Weights of a small image-text matching model: encoder activation relu, 8900 steps.
Rows from block 2 of the fusion encoder of a small image-text matching model, named by matrix and row number. Rows with one number belong to one neuron. Each number is 128 + 24 x the weight over its row's rms, rounded and kept within 0 to 255. All counts start at 0. Numbers have three digits each.
After each neuron's rows are labels from the 100 texts, of 14976, where the neuron reaches its largest size: "tokens" is the input token at the peak. Only what is clearly more common there than usual is listed. The data: pictures of board games with random positions, seen at a slant. In brackets: how many of the 100, against the usual share in percent.
# gate: MLP gate (fusion_encoder.blocks.2.mlp.gate.weight, 768x192), inputs 96-191
# fc1: MLP up (fusion_encoder.blocks.2.mlp.fc1.weight, 768x192), inputs 96-191
# fc2: MLP down (fusion_encoder.blocks.2.mlp.fc2.weight, 192x768, transposed), outputs 96-191

gate.445:138106144087108068099110120109107159164148112142178140116128164120144141136167121142168111126131129127124119152086158169146080103160155180125174107133154089155115110115119143138130156081161129117139147147112130173171104133134134114087131154118125173106102129092130155179124133106090159115
fc1.445:137140113126106151114132146172188048098084118107102169092088119124125138132107135101098149163143138134123158136137132109122172137150124123118126127121109106127140107135116114119169132119086158105103106103156105099155154109139127130122149095118149085176105153150121100048147132160106128108
fc2.445:088145102152127130122107094179133109136084129173142123107104168099121130154163136175158119115085148115107132119131118132139147131118163142140127114102154185129114151155148111143127149105145112121125071150164123087133153157149123149157081106092131080089115139113137134124121120111160131117
tokens: "crosses" (99 vs 2.2)

gate.695:121161164146116081107100139106087137164142158126170161112139133163131113109126124126117124112148105150132187126126074194136126105141141129128136094154134114101109167141119126125149088093115129096150139104102099164155122155091121076138106133138143087135089155116197139148181103125128146100
fc1.695:172120131116100106120126132163132141116149092134120100157150174100136125135157105136114144110081147127124116137145180077169157176126101170100131175148111116150138055106104138140118162156138148154108155140126130131132135096172115145131113107156112177140147121119099131116125143128169119159
fc2.695:137127118139140123118135111118113132130140136116124144103150085141120137128109147129126104118144083162134129106122150143128131091121115084106122117120153127113132190080105109134142124116108150124097161112148132091118127109099115130163148112108128113172102122114176173141136130097129108149
tokens: "3" (51 vs 3.5); "a" (46 vs 2.2)

gate.88:126127082136085114141135136135116155155155149178124096112142122136171116110141135159154114119123157114124137096077144136161131176132154139091173154131151122177140115107172116143120111112109127082118129135129147153114111126111127097101148133172122115124130113150127145184117108136095129156
fc1.88:161119069119076143171128162117107173153186120166117087115139104109151152146074097123178137117078124103120137158096133099134141128111166119104173115153140117157146120131161123120118061104126133140122128148096144121127091146124154087117165114151121113105119127137136125173134112128134147111
fc2.88:144107140095120101102158196121139172140120107114133127125142116161129163105121131160115147149126099127124145149089130159115084134126116127134087104131184127139115087116145152124121104104147108147152164161110101108145168132140146112139095169155126144099125115111158138169178170115118127100
tokens: "crosses" (88 vs 2.2)

gate.450:165117128115111092110148109097054147149148171177078161132149121126109126121116133104129166139155100147145156085119125146159104103106099153130120115123115107137134111099118094140156128146157124172123169119139144121123133114083098173145135130133161170144109144112089167151129134146121111156
fc1.450:120121136187115182112133096141137134137117146150111189123112149134117165152120166122099133067166118130123124123095114098109162146123076134117141109102141094096132130125138118124120108114153119132127082092147131136114164115102108144130105124111125135122132165113081158074121150115092120112
fc2.450:143096164145129151166112157159139169115102147130107116121083106126104131130092097123087107145153145132166131148121170157134116120168106114142154116101172139159108140175072113113112107120129113061108116131111153132088140093120167104134127179037136104119144107082137106124105117123149090136
tokens: "upright" (65 vs 1.1); "by" (30 vs 6.4)

gate.293:112103131109134127119138110142160138111124149150121148086095165127106138161100141129137123135124136144136108100082155156135173115130140067133118102129121119137132102179113128162118131132121161187140129180143140142109180118141132154148159118128100064119161140153147110111148096130124132122
fc1.293:182166120123151140116111141114108131147129085091125116134139115111143124095151103115114144111163143104127133142172138110097103151147118166148133149110096134117150152088140087133135120114130089093105127082088132098144081109131117133095130103097132167137118083110127115093109158109111121182
fc2.293:099104121108125125136098127116129124110163123118133142146140135110144114100133133145126149107130089139143098135162118135114134132141141105106160130140137152118130121000130115136150139111117130128133147133120154089178150136131138132155156112172144127119136110109110238159097116111129121131
tokens: "grid" (30 vs 2.1)

gate.631:125123121089137111122137121134146133141171135172121131096117139120115168107131160137107124133131151147148141165090101184145168129136145115131119105130091113141142132159125152141130071139119155191138140157181100126132143146115142155154119111101127087139137160132164131104124144122135110127
fc1.631:142119120156152122111122150090149109104125087118137137156135154140146104090135106116145130114133121136162131124173152064102112166133121148130128144113124140162133122097129110109147175132125141101131131097096134121130106093131111140118120150127170169091129104104142117123104111115110135149
fc2.631:090115117096141117135107141109138125107152132128100136125137158103164132092118150137111098110135089120155125138141099144124138115142115107123148134169156127128132125000137109150143139109115119110094131136129156109159157150160178111155133116179146133141117145107100251148092125108114141119
tokens: "on" (44 vs 2.2); "5" (41 vs 4.3); "12" (14 vs 0.4)

gate.344:171183130153106173103110139137104154186103096156138104113113146153123143146153121109128142126125112083125174178134160110120114099114091160120098110093110167120129134123078127152115146122120136152129157138109108111096100129163130090160145142142107170086176132140148141109132129189104140079
fc1.344:100098143126190077165165145107149120075110170144140147127157153085141128109104117084119142140133124147118135129088137114109112136146169122132130124172106103103129132152126147115172136133122120166087098131143090142153133122123127117148147122118147112183083130132121139142127127118122122175
fc2.344:084155081110092099119129130123135116111119135159179140084107136137132151104111184127121097109119156107170156160103123112133093146151093111151119109139151110150133149151143147143111141084111154134102125157151131137145095101121127142132097094164141093115131168131151141135121126163117115122
tokens: "8" (88 vs 1.7)

gate.655:164133091133117120145118134094158085150161106122125117140119091120149144169126135131113124132106123115135139123099114139151080149141168152155137136114125137134178090119143122131148137104120082153117111128127138121145105066106098088118126112120124160146134130128129125166128165106138164138
fc1.655:120149158110158133100128121174142147123073156159134132117065141091129128103136131123130130146132138107106158146106142109111184124133104104151105132122116114103135153126113130142104125126140159112117077137121123135124165146133151110134146158132094127136135124158092167092132100124093097135
fc2.655:105171116118125171146129140145143080113135156141122134116111137114092144109153109121129131074104142119154128123128113130117170103130134099126142108110137168108096129123094133147112129099134145144143111085142106093132111139149115126142129107088096100115141133129144111059109073141113114107
tokens: "6" (98 vs 5.1)

gate.83:138136155102099116164119137143114093102105144124127162106141145130111103092128120121107153120129153132134136125112120143169143169095152151127126133142151118148128118102107125110105112164082155151102134131144091109183143092120149098108111108147151131116089113122109129147102078098130144131
fc1.83:095143122118099110172126150143104027112136110112153106120113150139145114141152117133112137084164112158157123117157170120163163137085112140126126130159174140136143127116105151059119147134088153134094133129135103112163125134142122121086127106132163144136123137139136146172111082130150154139
fc2.83:136149128131122141141085098129129125117093158137110103167085086146127138132163143106109103150191136135109118120085133125099159125109105157122161145131093076139126116165112142112149119134129124143133139123115106141092119144128099092105107157151134158147157163131165146091153161122140148061
tokens: "by" (100 vs 6.4)

gate.141:118135089112096119119146138094131156153156128111131088165158107103143139125071093124117133128109141099132185123140176146128119135163162153147135146144092117133142119140183150153118116084178084096112164139108145128133102156174130090138120105161087171139118157155129132203125125141146115110
fc1.141:113089113099082118133139148093102157143159096120128102150166125137132117132116089136128113131092157111133139112129138125120110134128173125116113143154114107110112111134152135129116107109121102112125154129107110153158107208130157103102129110143111164136123138135103150225150139151125123133
fc2.141:148119129108146116131121141149099173154110082141142139158142104151130135109125101104102132119166146140134117115160145136106098145140100103110083136131184114159135091101126171141159133136156122095139154070118112091128123127129137066128124136142120147107129136119125149179134167108124145160
tokens: "4" (97 vs 2.2)

gate.416:156144122113106121133106148138112100094108151123118086127130153131117126080130102107150104147140114127142093144137179157157104143125124108157115111120155154172140162095148192121117136135137152133125126155096148109147110080101171092120145126112139160181112104140123149165123136158086077149
fc1.416:113094129153167164107116141130092094142134065146142131126077144107117123119084131114134155127104110076113103145151141100118076096122134133115134098113092121126089112146149129164155137090139154122127136072124148156138117107108145164122124128140140162145179128041120115099127131096164136159
fc2.416:094179152093128149132133122109152082116157110121123100147106126098161099120117117135123112141113102121149150120146141150080138114124158088152154119126112158141123129094123103094100103121180133098126138147117131179094118127151178090115145147158126089123095146148100156162111078134129152108
tokens: "6" (69 vs 5.1); "1" (30 vs 1.2)

gate.264:138120113109141067110146145140102159152149106137166130138181128144139120155126120120163154123131138113149151121178170155116102108147167150109159126127114142162118108141150127157093111107082080091154160140104132165142080115165141141147137189135112149144137129158132112147122166106156114085
fc1.264:105118148155153187114128102156168097098079134136110125116076135110094155089146118129130122116119170153113110129087093093125133118106107103136096147118142128138117132095113156120121150149155155175102103103138106080100161134106120123112116107112137099081102123116142133077103102099080129127
fc2.264:148165120142148154165101100138153071086108155149091124126108134124128097150149137118132093103109116128118133107108129117125189108139146126138152122090124153114109158136132103129101107132100138125137079140168152134153143118118113160168142103129137107118127139128112124088090102145109113098
tokens: "6" (55 vs 5.1); "and" (39 vs 1.1)

gate.279:126139144148129106154106117122109165135139077138147133150130121153141142129076119092109161132126142122129162146150127183128103129155108138132096102122098124097121102114127120131135136098128129099126139094118146151163092138156123104112095156169149143119123130124127102140156140099166097099
fc1.279:110110123123168138113142095146117091090108181111124092127101119098110153125124100118127133108131113162134121126111119099093150137076149124112116120109163183148105134092168122089118119137102148125117102138153140103073152097126129127114103116135116088153130129129118146105128143129090176166
fc2.279:111144136179117138146121145143134098101136150160109108121092133144109100153120140126119079117072129113134120145091158125124161127123107094141160110100071161130134104143142112103141149120177166133138129114154164168152131125109135102104097106108087097076136092128130096103135093180130126109
tokens: "3" (94 vs 3.5)

gate.267:126140145126096116122099083113089150140158175145127128147126161109119140144154161105122129121159120083113122120124117093165108160156131111098114120157076107107132133112125096129125140096121159122109106113090107059125092133105114139106122143171086130120115142130163141112085162124127106100
fc1.267:135184102086132127101152154119163153155124148125122136120130093127100136140106115118145126141164106158136140086158111156134140139098132156167116109151134098163148143163152117157111057107105077093143114136147149160121150128159130116120133136123129109148084129150149144163117119129107078150
fc2.267:183109155088113193114125146139121113131135128079114095139146140155094126118115163121142150115107138109134114162124107111137152156130129112154136117157168153099117149167120129135115129111177156144137105094126087171118113108116144120131123110118141134095106159087140072164155138185151124118
tokens: "by" (97 vs 6.4)

gate.593:161130096154108136100113135140116148103114117143155147102115170176140128098183136151137112113176155116154156131140154133106106116121156182093126149166102106168140133090162127144159135147123129158127123162082149110107109183157159112139129171138146119148147104161091141140120097127125112178
fc1.593:158128148159149132175078092116138108091149118119186139142134156086098178138100141103185151087105123137095122117117134135126125141072126074184174112131096138086138138117100118137124096132093108157138133142134124116102099120111097136138099146119125114155131177144140161094106120149098116065
fc2.593:106099107076109172114135095121155122124091154134094091099123127145128094117095104183114112128149146132106168126081106128146131137114141156137136111122112130111136158145139164097110129131102124181115118117132128158137148147136125148110117149117163150100172143164138141136154116123134108134
tokens: "8" (91 vs 1.7); "3" (9 vs 3.5)

gate.148:046129161094157157125115143146158134120120144132130124093140143123138127139126152136116143129128116107134119120109138169151148120125148088138125130146087128156124113169122110114141110139110204129140133173153142123153165151158124151147106140143094074114146143140139137135093115114129151165
fc1.148:083117151099150120121132109157143156128159121133103158101157127113091111131132154142134111110117120122126131141063127169136126082112159098129145164178103130130100136182153141094094095158128172164169136169164150154135149145130135144133122154144090095124164151116158105116107102148138172126
fc2.148:154133146135100139130150118135114118158099128116149100135120120158100124158136124130151143167122161154112164129098135115132132129142119157143075114108088108118146139255134129127121127134146104141134117138135088145103112126105084107106123125107111129124131121162147002109161135132133131120
tokens: "<end>" (15 vs 6.4)

gate.672:136099126130140136146143109141140149130136116142109129111120140146112126102107114076105101122092109124120087084165142094144113115166131126109098091164108066081156180107113099112108134099067086109139142120125141089153144111125100119115130154133158145065133130159171137162116145131140108147
fc1.672:124095084138120116137114103124108147141188079141155090141148148135089159116053165163109120097123068104131119129100095127151103108141104170134119101153169107089091163152145128094114162126086099120149150115126125132136147115148119148138121155091153123093116108134104125157167084166096147156
fc2.672:157131117124112135127094142091107152153108113054151146059151131158115147098126130151106148131175092123089130097154135119143118132086125153117093170131139115112121139134107107135122090139156103127139130149140114142095124119151126113094163138178147142152098161114153150156088139137135148110
tokens: "7" (22 vs 1.8); "8" (19 vs 1.7); "17" (17 vs 0.2); "<end>" (14 vs 6.4)

gate.382:115095160117135108085136162126120135151107087109105158176165133137103120122103105156091133117127132125126112136180116133125126111148150118092169097127119097081095088115130118128109128111105111098119155111142129116180155128158154119106152144150131143133133138137134105191142134097186123102
fc1.382:142125130143094094113142141112063177173134097123103124175171156133119109134129140131133138127087096109128156089135192139124132133133151133084120128141118102092104152113110123199136149125143076109134179101121120168145103131120100096173108134147113172130129129112094094151127107153143087099
fc2.382:121122109125125097117125170125084161169123133147168163119128117128134141083102128151104141118188119158154074110162152135119099115094129130086098123102190148138198104103135142095136142111128122119136136104104111077141116114153142116097161119149119139157109114116122136156123173089114127168
tokens: "4" (52 vs 2.2); "," (45 vs 12.9)

gate.418:165124098153151174158140126169148163109110138154105129161104099117115121148131110123131120121138157140115156109076130121108121146138115144131141134110133077099130106100155132117126115181120104107134130116158143145128151112114143137147162172076106153113132096123031174128081106145077145137
fc1.418:092136097169149169112149100131138121140139133149097116164137133128118149164092147098152120124103110148112148148078101112146119149113092160129136094129100090126106078131157155119102127100128115134139149120166137122082137093159145145187171126104132138114128134120075150148105125106105119121
fc2.418:145157149130107137121121139148135131127105158147145135122085090153088120159130091108104074105139167130129136137141160158147121143113144147119106076092134170152123178179097122107109110126148103125126156166144103162088116113138130104146090155041131109124125126117161089147139147138149084138
tokens: "line" (98 vs 1.1)

gate.174:091078140112153096129117075114167136087130116143130136108153159145116128161106150142131147174115121160098103110110152165134159124124130105149121116144160119175131121180121142086107155142118165141147143196149163139122178124124120141132145145184106102105148120133111116137169078152179118111
fc1.174:071074161107129120142148101119172148098092154148117150130156125126120132149100139116129144159100121138126073135108148139158140133102112100132148116132166127152115119179117150113119149147132167136163125185135149130109185137142145157112143155188136095100156135120118114146145081153165155089
fc2.174:159145115130137127124162126130121124160086128132129096131128130125126137140132138103147107142117160114098154133109120100122145113122124155149088114142097093140114141255142150131095126152134118128132115122150105170105126130104121122106098140107117144124124158158165018086151126139127126121
tokens: "grid" (100 vs 2.1)

gate.29:115086112170134125128103126090110176130170148156177146113119123161113113101123104138150099138153111113152160121125132172142132122143095120212140122152146134106135118127175124159131117131104150130106128152091140121104086087116147119132127141127118166114120127160133147154099124116107116120
fc1.29:129131153123143134114139096139148090100101102117079121135088151149154138119128138125111155156149141110089114119149161054124137125116146129094107128123124108120096102081154171112137149180140170117128124115154088124150143095150095148136136111142129105199132160112120141087094115157148125153
fc2.29:130174078128105118156161104131109108131155138169126119142111104085156133134111135133114091111101141108134105144149183137131118129129112104131180087128093136124121169166126145116131120126147109103108118128123145092138149127084164158126132100075136143111153135132106103145109145115108122124
tokens: "4" (99 vs 2.2)

gate.142:100093142095107116149100134118147172136112121136132101154122096092114138148114107176157131146141108113170133160120091146128120134169119105133139110089115180096102075089158102123122127083128115160135130146152123137142144163110128151110105139095144110155152111164106118150161135128131143106
fc1.142:134157105150165163127159146120086087118167110140148145142133146129127117146124122077157109117116155112128093118103154124099148116095145155108128146168153103146161164133115116129155116143141173095121127128116115124113075170157134138123120101128109129131134118077174147116111133131127114149
fc2.142:120172140120128134124130123174103125166168105166124127135120134139121089116162155148097125154147100156154123122176103106096098112103123114116170156085121101135097154125103133155103136086138116112169146130103150082096132148134129124133150090114133122163137128136114118139137122075165098111
tokens: "on" (71 vs 2.2); "grid" (21 vs 2.1)

gate.428:058141118115148124170118104144137173102126134129118154150120156120145136190138075120149125127108087170091150160155182110104128130131133143097112118112130101154153100113119149133084126127193215121144116151127146128146138142125107144103144118173089103111146117157152158107124088121144167108
fc1.428:185139076098129139138116106171147128128122128154133111119120155139123150111160129131180114132153114143112166134098127149144134121145180131128135144150119111150105126167140162123118123103132136046142080155105192149122123169107132161114146138141127145131137097148137128152127108133088151157
fc2.428:146141123147113134120205142129099110126052127119143155093106123114146122133168165149111114144095122118154133103139100152141187110139114154120086143090135156138141183157082116135168089134111168123152109157164124117128129135100143132135120093110121090165131151117148080114125118161133120139
tokens: "crosses" (100 vs 2.2)

gate.134:166123150127120109157127134190114107146111147100156114136109132124094153137151106131137139099111126151127119107132154093133156131127096177139148149108155176132113108123119118151084167137129148162141130104100126091142129113156154137104164138125177140111140144131117126107128148117131118097
fc1.134:072109124151117145078148136071128153102124113163104123112095108152148105118142179121091112147143131098121131129125092163120101121141147106076112094153076077119140141143165138130181116131115101093098125158149134147103139145120115112165093126139086080125122116112151156143148108140148100137
fc2.134:109131141147139097114163119157116113118117144092157159093139141150110164097115162120149117086131148119171105118134104141132139129094121126134127183133133150155130143175111125131092151114149134124156122099125134091144096139133128161114143120089129106153126101075148170129109089119145115140
tokens: "<end>" (32 vs 6.4); "by" (24 vs 6.4); "5" (23 vs 4.3); "4" (20 vs 2.2)

gate.666:125165110147149135139120118092111102131130100104133138113104156195161133125163123131101138148120105138167131121111118094110105171124087146118088100133148144126194104081119105110112110156117115145119138123125132127114124099128130116136132149165131110132101141144130150137139120128098162125
fc1.666:137157162111105142094142085169113129139099129120156129131133122102114131114097122144183159136112129099106128139100152146096165108119144122091158173115102120120089156162103144163107102099112136120117127144115123125121169125104147125136108122137086157119131087102122155163154105141148101147
fc2.666:130157113132116174131135154143132103132110128128140146120105139114085152127114128134137120079132126121145161107139105132104148109112105095143123101108135144119133145101101126153111144095171161141136117082145112105089102117142121089155116114111117133123115148119161102063115114147117154105
tokens: "6" (62 vs 5.1); "and" (34 vs 1.1)

gate.617:130096120115124153140143148115120146117090132162156148124131104142121091151136092158109143148169137143127098148108080143156140119101142104124122106132137094110151156172091158130123114072104113157135083131128133158155145163096127130163142110165126124148106133140100139116164144105093117099
fc1.617:121145147158133124122109105156144112153155092094082104147140133132129151116136182076139101093099139107123163083168138077107113143139123132112110178137115165150115113092141086152130148185138130110123175099132108089130152105129154131135114119057110127113151128107126126107098132137151130167
fc2.617:119114133136108148172103113152097128144190138111104104140149130140116067157131142161114187143150106156146104135149161144111111105140157094091170139119084135120181119095153105162167116076116118132127151124104130116175117117119116141122184089144138144127158092114130135176155137109140116128
tokens: "crosses" (100 vs 2.2)

gate.394:114112145125119149141115140129092156125134137122128164166158139164158107141132114103115122126148113109130138143115142122154125160118105173148118104152147117155112117135116150124157156119151137128098097132161124136136142098126099105102113121140111114152133178120071145085108125126060132144
fc1.394:129085144106088122119138160130095156146163099152127128135149150144121108139143129128098137127106125150150110157124134124136086136146164113110158153128163137139131096135102156126174097073151103088126102170162100114151105151102117107119159148172139124157172151130134118123129144162080140118
fc2.394:129099138150155139113158128126142125081076116100155124102081108111174175065134112126147148141109113152134114152107093145141163101168145133163118142157171163164084145121117115165157171137125120095116108112134148136141153141146115109106093164116134109145153159138123146103097126140161130118
tokens: "crosses" (100 vs 2.2)

gate.759:123091139125146144077131108107129153171160110156102151141110137161165113088140086141126164068107109129102143125132087140098131104092132158103160164120116155164119150077148130105098088132130141139159118120119133092135151120153145137140140128141100128111081123131154195077111142135128112127
fc1.759:140144140145188132135170161159155108146144161129079111124139093123106097121113129111131107127148119142067135116152158158091138135113123135135122142137151159137135146082106084125098128111104127108185124131110098100125108121111105111183146110123133137128127149098115089135093128124141133158
fc2.759:121143117087138156139172097165165130113116107148106153096140139113123171082112125104126153145094149137128136144112087112161101142138098112148123124164163157139135148139153085133158128148143124148131143147113170111116068181109154130098127133073119119153166092114074140134083167098151110122
tokens: "upright" (100 vs 1.1)

gate.697:131134124102131054119138154120096121169148085105128130147161134141124116138141105129110168159135102091136166129169162160090100089176135144126147146148088135117152121131157137176119154099106110087139177107103142148138101138160150108131147182138099183131130135148122099161133144138181157093
fc1.697:109159156149126167121105100147170114083099150184148129103090113119119163090113155106126074097145142139115098114094103108143158154083121107133096118118157111127109146106142101078116095174125156158128075132135131093093137124111129135104135111111136070125136141137133136101120114144075099141
fc2.697:100125120118151184161110102140153070087120157159121132092101131094112103135116145115131107130111137109111153139097095133118173114135122131132136099120128204130107136163126102123100114112109139132137096143181151157118154169098100128138115119081148081112127150146111117098106116149119112133
tokens: "3" (72 vs 3.5); "6" (26 vs 5.1)

gate.542:082089133129147112134141105128146127108097123120151142166130141132144112161112130099167116121113127144109089080126170088144156153107125086108138150100126155150137101149128114103115177147123168130105140179128148135112163144130121159081174149166119102113163150129122131118119061125119146098
fc1.542:140154126113105170123111138127100137155140151136128116101107147121124164100162137141113130105143118101132143163150093146130133109165138168133131117140116093103127150112149112166144074100136103126129129079123110128145087120112107118188109111085133162173089111133150139123127182136117094146
fc2.542:157113122155131113144093176116128149136133126144135115145126118141147110113124112132103138141149122132158104110165172138139113132137152129093155134105148174139143109000098125126148138112140151112138132125102146072147126145137117134149159141113111111138155115122098220152104127124120108138
tokens: "grid" (97 vs 2.1)

gate.706:124143141145106098104139167117060149127121109104128139190130090153161128168110138122122170127110102140144095145184161142131132118145138150095126126121107108110105123088147150099112141130101135114130166108116094098175123116139149135159118140140114155171116141090126139110145130137180137097
fc1.706:117115134146123130114128136121058128140132110123152116181156137136156120153116141151139166158096111121138126134181121152156130119134142171097130111134113135140112126093135125171138163134113120110123168106119107085161102076114123120145097164122102154147107137111104130087166136140152139156
fc2.706:126149106168107095111111143120114107147120144137108145129135133093146127091119111171127120114137091132149087168142108119101077118151146108068151157134117128135157105115118144100113170101104169122098136094125104112148148093109155115111134130138114134110127131127147140130115107098122160132
tokens: "3" (96 vs 3.5)

gate.474:159125124079112111165122142190130128083097129115115113113127115097140136065132122117122153119132151115121146149150186127126144119184143104162142136087096128123145136117115131148144147122102146120119128154099120088138153151088130088105106074146112127113169145134135129138147083146120126125
fc1.474:169163136097134113174117102190105117096107167111137118086146116112139118109124139124134116101142117108124134161135125138132142122142139097141119155097160119121132145115071125115090147144130139122091147131117119127144108164095156081118126065112096123122148110157152133135112069147099130079
fc2.474:158174160115110162116122122132117152128147146134157083148109122132093115131165166167091120160110173088139113101123106107092126136108124156126122138159110081112145127117121141132168130089115125147137120135108094107130114121160109100145133171126133168175169156167172140116128112101147079166
tokens: "upright" (83 vs 1.1); "8" (10 vs 1.7)

gate.15:127142153116103100113132136104038155175142130142131162148114130144181121118135151103115142104108108099113115164168164153149084147159104136098117112151146099136123127091140134128131172178110175136110138072109114099176087120114148141139119162124114148143102141136127117077159124130157123116
fc1.15:126111087136169145134109106142192124090108136127141096105101138119093121141118125158157093121152167158122150095112085118131159134112124091155104125150138166114141109078128144117108118107114109123143102162120142174073119153099085140132124094144167106099150136121147144175090142114082120112
fc2.15:163116143135124168125173106131145115083144128138162072115122122126117133159063118140109109131092126120159130080120147140138150157116107144153121115121107120128132116161130123112125114143148141135105156115112111146112137116132111130111112119145179113152154101111142113171115116124106129117
tokens: "3" (90 vs 3.5); "8" (10 vs 1.7)

gate.405:150158099065107157145154095121160131125147145130113118160109112125123161138121141146125143116152102124121114145127082137097122151173127138133099109131143154142121137092199123123117140121128130136110181120133138121130106149151144156146108141073137140120137157130112125122119148115098128159
fc1.405:149168136109123144167113138165108120118119175138155088142136100161151140150115136109125094137119151091092126172068101140117104114124140133116146146137158123135126145131125190121152113113133141128140114069179157138123143125109170126165087139163108130175110142150099117139149122115119087071
fc2.405:146174158132088133112115143161124134162106131171135121165141132138076125162097115092116138134131137098113145108139143122120106144121108136112152155099066107125136150154124114147091105132119105104142125124148141153107156090149104112171134123110097134118157138127166123149156142170162140105
tokens: "6" (57 vs 5.1); "on" (40 vs 2.2)

gate.268:154145086138103155138120203144142156143126064103101093134166112107134132167123092132110113170118139099151165123124143138145070136136153123144116132115114165133140112110177117124105122120118100094127142110136129147138109126141106079116150149170135163159128144185100113149097142148115122123
fc1.268:138137153157144082109110095147139109132128174137132151115114157138124128107154163110112099162160096182101104136111095135117161121134094126091087120113128108127118151110103130139156162166136133125092120159117121128116163088132134172156091104129125105103118069141150159087137118133149137133
fc2.268:101157134145145166152143114141138105129135197138104113119136151121118114126147114118143123080107140103139078121119105094116166155115161142146142127138096143123134174133102098134114148119088147130120098129128128130164123102118127155149131115105130138148148165146130144087111108118144091127
tokens: "4" (93 vs 2.2)

gate.527:173174145145125145154122123150123091075091117148126111114133110120145067151161108140152128138149154144130124164133088136167125120137137102172100126137178136095143136092105116135122117180100100094125101140140155121127164103104153132142094097124136124117108104149121150175124140106125119122
fc1.527:100101113085122116080113134115099166147179122133134148133101130104116156126074139079116148122115088122115141139142171111092098113119120138111153112119108139159100123172150107145105123077182158158140173087121101131104081121161109110096149128144127136146142174126131090106116128127121134111
fc2.527:129102120177139118132140111130128101197167104139124134120135159095156118154123134130113130105100134146120133146143159106132133088102155099122133163133147119159121129128161118102182130159139145116161106120093161127115151104101113121104107156124126128133117161114111154131108126142156089162
tokens: "crosses" (97 vs 2.2)

gate.738:148119137114130104122167141120079147122109109123108140086184121127126089094136077097135160096115120120104135085156143121143087112099146162173115158138160093140151135090147120118151120138106138129144122115120137080144120102150140135201076111178115151110110135155143143129120142146122149127
fc1.738:120122092110100143100093114129156133139129159166139131137068131113169186113121172130100124098161144115169152132089088134114169123122121128116122103111121150138109125130104120113145122124160134110116096150159138140122173155141103150102138117057124080137118136098126127110103100096132090157
fc2.738:134101146147159120138143162133111142113116105121137121138157135154107091127102086149159081162104134135150131113114130118126108136112117088179142076121132148142164088139137135067117105120160117116148143161125137140114130137137148155105124136118134115165092112166104086110148151140115154139
tokens: "upright" (100 vs 1.1)

gate.570:129118149113097068108127128122100142167122130098162115156146143142126130117125125114154131128114108128160191154088154163095091140164155109093152131141104134127148134126134154112112134112116106082142143125115118186134069151171115122104100176141146158125149133147129122180128137141140145102
fc1.570:119151114138153169145136129145178116109120160150107149093112118097114147105119130108111111095133170109085095091134101096144144137075096151160097119112172126138108134118128118150137120127126153145149104145155135094107184080082120136137135125113117090133116127109124130081112114122094137170
fc2.570:117155123153152139152122111144150083098125147142118147103113134110115093130136166146167116129112130129121115124070095123122169134115136136129161125110075134107122154133111084132094141132122133127129095152168151151135137143100106145143118128091141100120129144135113140101105092174137115125
tokens: "line" (74 vs 1.1); "3" (14 vs 3.5)

gate.410:090152106101182132116137114151137110089157125140135126130118153089099100148152118116132136142105159101149133079133141175129114133149142095117092156108191154170098177114109174165120105137107134138106079140128136106132143137131115135130108128108133172133136110149181133133130118116120130141
fc1.410:165124136132081132118150139099095161122124114139109103109137105127168123094128136142093104101108128110133131176146081089113148146103127160120147088103106117124121119162125118122138113131141093168150131145109135129116149092162181122106149140157134124139131143094081124174139127141175127150
fc2.410:119126099139156148085148115095151110155146078139092156132132166105135105088106124144148119090129121162122143167117117152129139090137145123114131098160120140128105111058135124153155119147136104119158154096169119171144125148111160142159159137129120130076114132117071172121105147151083169122
tokens: "grid" (44 vs 2.1); ":" (22 vs 6.4); "1" (15 vs 1.2); "3" (9 vs 3.5)

gate.390:083098131107114129113142102105109121134157129156128136093119158111118163129115127158108109159098130152114121136106105161141157115149138114128122093175094067124152160225106159165134115109137125160139124155191155114116124139140144141133119154163092093145124134186151134126126159123142095123
fc1.390:157116138158130108142111114136134105138150111059105099156171126136149126123139124115151114089109103135119125126131125101112120172148118140133126154128139164118088125078124098102123166145155135119127142092099114108146103113116100155101135146105154164096119121103117097113097123126124128133
fc2.390:093105126121122128133098134101124127113142128114128157138129154099152112118124113131118131132135083142143112147134114136117131111111127109108166138135131153114138120000132091141147147119104134127124122153109153115169143130148135133147149122171135135125118118124092234147099130111144152126
tokens: "by" (79 vs 6.4); "5" (20 vs 4.3)